python train.py --encoder_kernel_size=7 --max_steps=6700 --weight_decay=0.3
Rows from block 3 of the encoder of a small waveform VQ-VAE, named by matrix and row number. Rows with one number belong to one channel. Each number is 128 + 32 x the weight over its row's rms, rounded and kept within 0 to 255. All counts start at 0.
After each channel's rows are labels from the 100 clips, of 14976, where the channel reaches its highest value: "loudest" is the band of the loudest frequency at the time of the peak. Only what is clearly more common there than usual is listed. The data: notes from a synthesiser with random patches. In brackets: how many of the 100, against the usual share in percent.
# convs0: first width-7 conv (encoder.blocks.3.convs.0.weight, 128x128x7, each kernel summed), inputs 0-127
# convs1: second width-7 conv (encoder.blocks.3.convs.1.weight, 128x128x7, transposed, each kernel summed), outputs 0-127

convs0.120 [ 98 117 174 192 115 122 102  71  86 154 114 135  89 163 190 219 147 130 157 103 118 112 183 131 124 102 112 131 145  75 121 129 152 138 165  94  88  64 143 134 141 127 131 167 134 128 152 130 131 111 121 165 158 110 156  90  56  65 142 147 162 114 130 105 141  97 110  93  82  85 153 161 118 201 139 120 152 159 109  98 154 125 158 136 119 103 188 145 128 121 170 111 150 139 113  88  63 130 112 166 116 163 143 172 224  90 121 128 126 156 104 162  91 117  95  90  93 139 108 114 140 143 171 165 158 101 147  75]
convs1.120 [157 137 150 197 130 180 104 117 122 189 106 135 190 146 106 149 184 151 103 133 133 166 123 102 101 127  70 124 132 153  84 173 115 128 134 209 135 108 128  90 118 122 180 122  90 175 139 156 130 137 132 107 124 176 158 176 101  71 108 179 120 132 114 105 174 131 179 140 148  85 156  92 169 156 169 110 159  93 152  94  70 114 113 112 190  97 140 116 151 123 126 117 140 125  97 149  80  86 150  88 115 146 144 154 134 183 132 158 173 134  99  84 148 169 140 114 137 132 212  89 155 102 106 182 106  57 140 119]
loudest: 4000 to 8000 Hz (94 vs 24.4)

convs0.30 [108  78 126  87 125 100  75  95  84 132 141 126 155  75 106 104  88 118 147  45  94 108 121 134 181 186  55 114 140 161 156 139 106 116 145 123 121 143 120  97 177  99 135 197 114 139 179 126 185  98 159 149 158 145  48 125 127 141 103  91  95 131 125  66 125 174 123 143  96 135  93 132 113 133 140 138  85 125 139 145 158 117 135 152  83 123 143 144 143 137 108  40 108  82 146 122 144 125  93 108 144 118 148 146  74 122 129  33 155  85 120  66 143 103 117 106 142 173  82 105 124 159 163  86 177 135 117 132]
convs1.30 [ 92 112 102 122 112  67 106 132 132 128 100 125 152 127 195 141 162  73 117 111 131 174 135 122 120 124 100 111 122 126 115 138 149  33 126  69  82  62 158 110 124  82 144 126  67 133 109  81 158 100 110 116 119 135 119 161 121 152  88 167  71 105 183  69 109 104 173 164  66 110 127 150 100 134 122 157 148 161 146 131 114 141 127  98 118 132 106 103  79 142 138  79 125 179 138 180 143 147 169  95 177 219 171 106 143 144 114  67 127 128  94 104 118 115 137  76 163 150  95  70 163  98 128  79 155 108 116 130]
loudest: 250 to 500 Hz (81 vs 17.8)

convs0.29 [124 138  83 133 169 101 207  89 130 144  76 127 122 149 131  94 111  98 129 144 135 140 198 115 128 158 165  71 129 143 144 130 158 133 116  91 154  80 156 115 142 168 167 163  70 153 153 132  95  98  93 114 106  67 112  96 121 217 118 183  48 126  98 103 145  98 131 104  89  81 148  53 145 137 185 104 149 110 125 155 164 109 129 179 100 129 128 146 101 130 174  93  92 134 209 143 151 121 132 130 124 140 144 116 162 132 118 135 127 162 209 136 150 148  78  96 139 161 132 123  96 134 138 138 160 121 174 181]
convs1.29 [183 177  75  88 157 147 164 119 152 161 179  84 146 133  92 212 157  85 108 141  94  63  83  81  52 110  87 142  97 133 143 123 138 128 140  97 182 149  71 176 128 131  90 164 145 103 115 134  95 139  37 156 100  97 148 168 111  93 122 108 119 103 150 154 170 115 122 120 136 129  86 116  99 148  77 134 180 108  92 125 111  60 174 100 138 155 119 138 148 162 147 112 117 114 120 130 121 115  68 182 168  95 148 129 166 127 170 117 133 111 146 105 141 109  96 109 104 152 171  86 131 129 128 149 172  91 148 157]
loudest: 4000 to 8000 Hz (98 vs 24.4)

convs0.111 [114 178 103 170 103  86 164 123 120 183 107 128 115 115 112 144 138  71 135 160 207 130 119 162  64  95 136  97 165 149 162 106 185 117 137 154  64 103 140 141 146 190 180 125 130 174 178 127 160  80 137 178 192 107 111 129 116 129 106 116 165 107  90 123  88 128 112 107 154 117 143  60 121 102 172 122 151 129  98 141 166 115  69 151 135 121  89 130  66 217 103 111 113 101 164  94  98  56  94 190  78 107 148 151 134 116 138 140 135 134 169 112 113 129 136 155 143  98 128 129 164 128 143 163  97  94 159 126]
convs1.111 [134  76 138  83 160  69 104  92 145 160  93 117 145 140 145 171 132 124 160 124 146 119 183 160 133 133 108 118 178 134 135 132 158 104 223  97 127 107 115 131 177  79 117 126  80 109  95 146 114 141 156  79 158  68 101 106 180 140 122 139  85  72 163  97 134  71 133 100  90 102 186 105 168 137 147 136 147 103  86 191  76 174 122 142 172 127 151  77  48 128 112  75 107 142 109 161 149 135 103  98 147  70 113 122 109 139  99 127 138 148 151 180 122 152 138 101 142 111 177  90 122 119 152  76 127  73 113  92]
loudest: 1000 to 2000 Hz (31 vs 9.9)

convs0.99 [103  94 166  69 194 161 110 169 118 213  86 146  74 171 131 133 135 174 124 129 194  81 125  85 125 153 133  95  98  71 146 159 121 127 111 134 157 139 107 147 103 101 150 176 148  87 131 170 119 129 139 100 129 114 145 109 126 124 115 117 156  88  86 128 121 127 169 142 124 243  98 127 115 193 145 136 110 149 154 125 131 107 135 102 195 111  53 118 130 119 151 107  49  96 187 105 122 134 173 127 136 137 142 169 147 140  96 130 143  79 155 130 101 111 191 152 131  98  98 130  88 153 134 156  96  90 136 144]
convs1.99 [159  94 173 148 125  74 131  81  78 155 134 151 129  83 181 112 145 117 184 101 115 143 111  68  81 140 157 116 101 177 155 156 207 141 121 139 208 116 125 224 105 179 117 175  73 147 187 164 173  75 171 136 126 130 137 157  99  88 154  60 139  91 105 144 126 185 133 145 112 125 138 130 134  78 114 154 122 130 151 188  68  83 136 181 155 136 130  98 143 136 150 111  51 114  99 155 142  92 141 143 124 151 118 108 111 124 110 144 139 129 155 117 136 149 142 155 136  76 126 151 121 148 135 101 102 119 121 144]
loudest: 1000 to 2000 Hz (28 vs 9.9)

convs0.51 [112 118 106 143 160 167 154 136 106 105 143 101  79 124 134 171 155 130 185 171 169 107 149 169  87 147  94 130 104  67 106  99 132 149 103 118  79 172  93 146 142 103 187 126 110 100 158 138  81 110  93 139 139 207 132 126 178  45 132 141  82 151 124 135 130 151 138 158 104 146 100  80 160 133  61 110 120 142 134 130  92 119 141  96 132 158  90 132 128 116 130 198 182  63 160 106 136 162 166  95 193 128 148 190 119  81 108 120 147  67  84 126 104 102 173 169 117 122  99 125 110 151 104 189 157 147 132 169]
convs1.51 [156 163 136  95  73 133  91  88 111 119 107 151 144 171 109  80 117 120 152  72  99 116  99 117 123 124 211 110 150 127 110 162 133 171 125 133 103 153  97 167 166 135 117 103 149  86  85 119  99 147 207 123 123 112 186 102 133 166 133 154 125 154 184 158 134 138 157 126  96 150 155 180 154  92 128 109  97 130 121 165  59 136 107 155  62 140 166 127  82  79  85  98 101  89 142 186 117  76 169  87 119  82 132 125 163  96 124  75 133  80 128 124 163 137  66 132 172 163  92 102 121 172 152  97 151 149 110  72]
loudest: 2000 to 4000 Hz (38 vs 7)

convs0.19 [ 82 153  64 137 176 165 182 114 103 139 124 180 137 124 156 139  62  97 148 192 109 141 125 185 173  93  97 104 130 168 138 161 160 131 113 110 163 104  83 134 111 125 128 114 211  72 180 104  68 131 136  64  92  80 111 125 104 121 120  65 115 120 103 118 148 137 114  88 171 134 137 119 144 127 167 116  89  78 166 133 150 148 189 173 135 125  96 180 113 101 126  97 137 105 110  43 120 136  81 141 131  80 124 118  98 137 126 100 105 120 104  96 117 114 187 106 143  94 111 114 129 109 141  90 148 123 189 172]
convs1.19 [148 141  86 167 148 154 117  83 140 106 109 114 126 134 100 167 166 139 114  64 148 140 125 122  89  99  94 134 176 141 141 149 137  89  96  86 118 126 136 133 107 103 103  96 121 138 148  94 114 143 107 126 143 159 251 131  76 135 134 173 111  65 113 118 118 176 158 127 145 116 168 113 112 105 112 117 234 141 183 132 146 115 131 126  71 115 148  69  86 110 106 141  92 136 140 158 168 123 151 105 158 107 118 132 161 149 175 175 177 129 102 192 180 206 121  87 101 177 167 120 150 173 133 139 101 104  96 141]
loudest: 250 to 500 Hz (58 vs 17.8)

convs0.102 [157 142 122  70 156  59 102  70  63 135 157 108 118 114 100 122 146 142 136  99 101 129 120 119 127 105 104 120 126 149 137 132 116 160 108  95 190 111 144 107 131 111 159 136 128  71 164 187 128 113 147  82 145 142 137 121 108 151 113 103 100  73 118 105 124 129 105 204 100 133  96 112 146 162 100 210 116 111  94 106 143  59 165 132 113 140  74 152 121 170 108 157 108 208 164 162 201 144 134  81 162  77  98  85 107 110 125  70 119 123 115 154  90  99  57  86 145 149  80 142 178 116 164 164 128 135  98 126]
convs1.102 [103  94 130 162 115 194 125 125 137 127 143 173 141  98  93 125  62 115 169 112 138 104 148 132 123 125  45 182 138 161 138 116 136 137 101 132 146 152  96 147 116 107 107 155 120 141  98  90 144 137 105 128 134 117  94 152 163 101 101  60  52 110 173 104 167 151 105  93 215 162 163 108  92 121 122  67 104 155 108  97 102 127 160 103 174  95 190 115 144 130 141 116 151  82 127  93 100  89 105 199 181 151 163 124 105 127  58  88  99 131  72 110  76 135  99 156 138  95  98 119 117 116 115 178 153 146 104 184]
loudest: 2000 to 4000 Hz (25 vs 7)

convs0.12 [143 167  94 194  77 109 165 103 138 120 113 105  95 111 148 217  97  96 117  89 132 156 135  71 130 160 136  84 183  94  91 152 145 102 126  94 103 136 125 110 150  79 120 115  68 126 103 150 113 121 107 114 155 114 122 165 119  93 104  86 136 170  81 116 202 129 124 180 140  84 122 103  82 107 111 108 110 101 147 167 124 130 118 119 151 138 112 182  83 154 104 155  72 165 145 145 114  80  76  43  85 136  96 166 123  98 134  63 141 168 134 128 176 128 110 194 131 126 176 171  91 117 127 111 161 142 154 104]
convs1.12 [115  96 131  95 110  70 124 127 171 125  97 112 141 138 125 122 125 180 100 122  73 114 149  94 127  60 155 155  64 121  45 160 103 111 160 155 114 131 217 103  71 134 167 163  89 124 159  91 160 101  82  88 126 135 117 116 161  99 149 169 101 125 149 139  39 160 164  98 141 141  99 109 111 104  32 147 104 150 138 120 104 174 121 103 111 131 109 127 165 174 152 140 159 143 135 177 115 129 117 178 157 124 125  74 131 129  76 130 111  73 174 122 119 134 104 109 139 102  97 141 130  72 139 118  57 127 141 120]
loudest: 4000 to 8000 Hz (98 vs 24.4)

convs0.28 [122 176 151 162 102 188 157 128 142  59 120 137  94 113 120 141 110 115  59 128 126 167 104 100  21  73 175 134 123 126 138 156 143 142 159 151  41  88 152  62 117 129 202  81 122 183 144 142 114  88 130 157 134 135 118 141 134 149  69  83 167 103 109 161 135 100 140 106 148  90  83 149 126 150 131 100  95  79 110  94 135  72 120 153 121 161 146 100  98 146 120  68 131  93 188 113  98 116  88 155 178 161 126  64  95 163 144 109 149 114 121 102  97  98 136 151 124 108 129 154 122 141 110 133 108 130 158 155]
convs1.28 [124 119 116 101 146 125  77  89  70 103 115 131 107 138 168 136 139 119 117 121 130 229 142 151 146 113  66 140 128  89 103 132 143 118 182  91 143 127 141 140 108 124 159 134 145 125  98 144 117  90  85 166 140 186 125 132 125 197 179 150 154 125  94 125 113 104 140 152  86  96 122 200 125 129 103 134 153 126 161 135 105 117 116  95  91 114 113  93  89 159 118 208 185 131 125 118 120 114 165 131 102 130 146 166  84 184  84 146  66 158 142 141 124 216 149 114 100  97 191  75  61 136 155 140 124  93 125  54]
loudest: 500 to 1000 Hz (79 vs 19.9)

convs0.73 [110 209 112 122 118 143 120 134 111 116  95 103 133 161 103 130 139 134 149 118  99 145 127 202 128   0 132  95  89 132 179 123 129 121 107 139  99 118 148  85 213 121 105 111  88  97 154 139  62 115 125 207 115  87 144 107 127 142 106  73 102 110 121 109  98 109 123 157 116  80 128 154  65  98 129 168 119 137 111 141  88 132 110 122 136 126 120 119 118 112 136 112 151  89 169 106 129 114 127 124 177  97 177 146 156 142 132  89 114 124 127 120  90 112 107 139 115 124 140 118 125 161  96 133  87 116 252 145]
convs1.73 [135 121 107 164 108 111 124  55 176 204 114 129  96  70 126 139 157 114 115 120 144 129 122 121 114  89 134 146 123 125 192 122 103  68  94 124  77 101 131 138  91 121 115 131  96 107  95 110 162  93 128 186 144 120 100 108 113 122 149 183 124  82 105 113 162 131 104  67  95 120  84  89 113 110 158 139 110 123 118  70  78  96 145 151  86 120 143 172 115 154 150 166 132 134 149 107 110 143  86 175 162  51 147 163  83 101 144  87 122 180 134 107 106  26 120 148  70 150 195  83  94 138 115  94 115  88 147 122]
loudest: 4000 to 8000 Hz (96 vs 24.4)

convs0.65 [141  90 141 120 150 157 155  95  95 139  91 164 122 110 116 118 107 122 165 120 102 106 111 142 132 190  82 141  95 123 125  73 162  95 147 174 121 185 172 115  75 141 107 135  75 123 184 168 107 140 126 184 132 128 110 129 103 130 112 152 135 105 116 113  87 129 114 166 136  17 141 152 170 160 124 120  96 186  89 115 148 103 178  98 111 174 126 128 130  35 176 102  93  96 192 173  69 118 131  85 135 143 130 112 172  97 115 157  92  83  76  74 130 137 131 135 121 127 137 103  76  91 104 116 155 108 153 170]
convs1.65 [111 136  86 118 115 120  99 122 166 142 139 184 152 132 152 170 127 151 125 128  98  95 155 120 145  71 119 128  58 192  72 204 113  91 126 133 172 158 169 109  68 151 151 147 153 104 139 115 156  58 157  91 117 116 162 138 187 124 124 122 106 177 178 185  67 190 191 132 147  91 108 137 126 111 107  73 148 122 166 157 106 144 122  92 116 143 123 126 171 115  88 136 132 130 122  89 123 122 146 187 148 146  91 125  96 145 132 133 121  66 160  97 104 122 163 125 106 147 130 166 219 145 145 136 125 128 194 169]
loudest: 2000 to 4000 Hz (25 vs 7)

convs0.62 [160 168 132 111 108  90  52 169 111 205  90  80 143  47 113 146 102 122 100  98 134  94 156 154 130 130 117  87  92 103 129  96 103 134 133 146 138 147 137 115 121 110  68 162 150 143 238 142 154 123 150 146 158  77  80 118 111 168 112 144 124 156 167 142 116 113 131 104  73 121 182 124 124 123  89 107 105 116 121 132  62 130 204 112 114 114  67 140 168 123  93 166 175 144 163 177  97 148 139 180 153  91 105  79 136  93 132  68 131 136  99 105  92  96  86 125 122  85 126 159 117 118 146 120 152 121 103 151]
convs1.62 [150 167  92 131 123 119 145 111 135 133 150 165 165 108 143 111 118 150 119 145 133 112 103 120 162 210  77 156 141 150 165 126 148  57 153 140 143  72 128 104 138 100  89 105 105 111 193 116 147  51 102 103  92 141 136 121 125 126 150 125 140 108 199 114  91  98  99 156 159  88  66 112  98 124 150 164 108 117 150 151 174 130 172  91 152 131 202  98 100 124 132 131 152 165 151 102 107 141 107 139 190 173 173  97  70  98 101  98 150 181 150  58  93 146 136 138 143 190  84 122 143 147 163  43 115 154 144 108]
loudest: 250 to 500 Hz (59 vs 17.8)

convs0.68 [149 204 151 166  71 183 166  77 161 186 115 110  73 116 126 132 135  82 117 104 105 105 115 100 146 151  99  97 228 117 146  79 147 115 123 108 118  73  77 159 154 139 154 152 121 169 163  95 125 134 104 132 187 128 130  96 124 118 137 163 134  81  91 129 125 193  97 191  97  62 179 152 101 132 110 111 116 111 102 178 177 118 156 167 107 112 175 169 146 141 137 127 142  82 165 114 126 148 194  74 163  87 165 108 145 137 108 116 108  90 115 181 150 112 117 115 126 140 123  93 129 122 151  98 115 145 127 165]
convs1.68 [111 140  82 111 170  62 142  96 176 144 163  83 129  81 134 113 117 104 155 139 188  65  76 175  93 140 157  99 135 102 185 155 139 129 122 118 118 130 136 128 171 132 136 119 149  91  61  92  88 100 154 153 143 136 129 120 126 164 119 126  93 115 139 110 136 101 122 138 150  85 118  34 146 150 176 119 147 165 152 127 103  67 109  98 127 106 134 136  90 155 108  83 131  96 143 156 152 138 123 224 121 151 196 150 189 154 121 104 167 116  88  82 134  40 148 123 126 118 128 118 132 126 133 150 177  52 115 131]
loudest: 4000 to 8000 Hz (91 vs 24.4)

convs0.60 [198 116 122 143  94  94 103  98 140 132 142 109 132 104 118 190 110 134 178 191 127 160 114 129 140 161  97 144 153  94 100 121 107  97 118 129 137 112 168 159 155 132  27 115 152 133 107 138 114 145 180 108 176 112 157 105 124 156 212 122 101 118 244 114 103 105  97  75 124 148  70 142 133 200 144 120 136  93 168 106 117 145 171 145 127  75  93 119 134 122  42  98 113 148 129 125 122 114 160 137 156 105 130 114 105 148 120 147 120 109 114 130  99 116 124 170 114 106 147 134 137 166  29 151 139  94  86 122]
convs1.60 [127  82 109 132  72 141 169 113  70 130  75 232 116 112 128 135 136 124 119 136  91 140 120  95 111 126 147 133 131 134 121  90 127 129 215  82 154 149 142 103 132 147 122 136 108 112  96 105 106  86 116 135 149 100 101 164 248 103 111 140 137 113 108 110 109 186 120 124 106 161 238 172 142 155 110  22 118 123 124  95  89 108  86 128 144 117  94  77  97 117 175 164 109 100  90 149 169 105 123 126 122 169 159 145 138 151 125 163 137 150 134 162 109 104 174 113 106 102 106 153 127 138 152 137 131 117 118 102]
loudest: 250 to 500 Hz (47 vs 17.8)

convs0.123 [140 157 115 116 122 123 165 186 115 112  97 176  40 136 208 127 165 132 144 175 201 135  82 121 128 131 202 110 148 112 109 149 110 156 112  97 142  88  45 181 122 121  98 113 156  59 149 141 149 142 138 154 134 133 108 112 103 143 144  85 165  80  86 167 111 110  98 128  79 173 132 101 128 140 124 116 143  86  85 122  84 131 134 100  92 139 198  89  40 122 116 126 118 149 110 147 110 147 121 118 159  88  95 110 125 115 200 148  96  99 149 149 137 157 104 132 161  84 167 116  70 154 119 130 115 114 148 129]
convs1.123 [125 118 118  97 136 103 150  97 102  88  68 110 192 119 119 106  95 121  48  94 159 120 163 150 189 163 146 137 121  37  98 137  90  74 138 114 150 138 135 100 128 147 127 131 110 109 157 104 129 161 100 131 179  83 165  94 164 188 237 197 129 122 155 128 132 117  95 115 120 114 120 110 128 111 133 168 137 119 118 115 146 119 115  63 113 155 110  88 136 136 121 151 108 152  96 115 131 115 154 121 145  90 141  76  84 118  67 187 121 106 145 146 133 126 101 129 140  59 136 162 188 124 142 130  91 129 113  41]
loudest: 500 to 1000 Hz (48 vs 19.9)

convs0.67 [157 171 131 123 102 192 148 121 113 184 171 117 130 137  53 124 164 102 130 141  88 126 141 152 126 121  76 120 129 129 114 111 217 133 144 107 148 115  88 147 178 135 105 139 107 117 183 189 148 135 152 163 109  74 111 167 114 151 134 171 148  89 150 129 175 130 129  99 160  92 132 125 105 147 139  46  71 110  95  96 148  91 137 133  96 187 159  99 128  34 134 128  51 145 168 134 114 106 187 128  71  99 112 119 148 108 153 110  65  79 123 133  78 110 128  84 101 120  74 127 112 143 139 138 146 126 125 107]
convs1.67 [146 155  91 106 116 104 129 139  89 107 167 166 139 130 110 121 158 142  88  88 106 209  68 143 120 113  94 139 132  96 121  79 101 156 118 137 139 106  26 127 141 126 131 148 129 132 109 163 139 169 112 161 102 172 129  69 105  75 172 104 202  77 109  54 207 153 125 141  92 160 102  68 135 181 139 184  87 162  92 131 120  79 143 117 146 105 139 107  83  98 142 108 116 154 128 144 118 138 143 172 147 110 160 101  72 114 164 140 122 106 128 113 175 126 145 156 129 121 112  53 150 110 113 113 139 158 164  83]
loudest: 4000 to 8000 Hz (66 vs 24.4)

convs0.39 [165 148 126 150 152  76 100 155  90   1 114 121  74 136 116 116 130 123 106  91 173 141 163 149 129 128 105  68 123 131 111 166  71 128 129 115  74 156 163  66 133  90 114 138 128  82  91 152 140  95  83 180 162 136 119  93 112 111 137 132 110 136 107 123 166 109  61 132 189 152 101 131 155 141 145 136 115  72 142 168 215 139 106 122 143 161  91 122 124 122 200 114 130  39 144 145 158 135 125  93 143  96 110 141 143 154 121 107 137  83 144  95 162 122 140 120 153 146 134 131  89 155 135 176 166 176 160 114]
convs1.39 [125 132  99 179 110 186 123 196 203 147 129  76 111 145 101 184 148 109 133 117  74 196 180 165  79 149 168 131 105 126 128 193  85 105  95 112 157 158 116 107 187 133 193 105 139 103 160  86  85 172 138  90 106 179 112 171 129 114 139 121  82 103 160 156  92  73 163 121 139 111 131 157 131 127 113 101 116 111 113 105  95 116 142 151 145 104 201 121 106 109 158 101 222 100 148 172  84 148  93 105 134 164  98 128 122 115 143 120  92 139 108 121 148  87 164  99 154 152 100 119  91 146 127 137 168 102 143 125]
loudest: 2000 to 4000 Hz (26 vs 7)

convs0.108 [154 165 120 159 163 117 115 111 101  95 125  76 149 124 210 110 129 104 167  99 128 135 170  59 115 100  66 144 150 112 171 174 134 134 137 101  88 108 134 123 163  99 119  97 150  77 145 120 140 137  87 171 106 144 136 141 136  86 139 136  99 127  83  92  78 122  73 243 159 128 156 125 170 138 117 140 159 135 123 129 224 115 177  92 121 119 112  93 134 121 194  78 146 111 113 138 177 146  98 132  97 146 130 132 196 142 131 129 151 116 136 145 153  73 126 159 107 132 102 150  94 144 187 127 139  62  91  96]
convs1.108 [105  67 120 190 116  92 136 190 155 130 189  90 134 182 119 196 139  69 109 129 100 144 113 128 111 138 111 157 120 149 115 125 119 112 148 166  96 102  84 119 159 157 139 143 120 179  96 118 110 135 137 127 117  95 115 123  96 124 116  90  75 132 115 137 106  95 118 157 104 128 178  79 136 170 138 156 121 102 119 108  73  86 137 167 120 174 157 149 165 195 192  75 176  79 153 167  68 107 101 142 146 163  97  97 180 135 130 105 154 125 146  73 138  56 122 139 192 213 119 139 141 161 104 111 137 109 142 118]
loudest: 4000 to 8000 Hz (50 vs 24.4)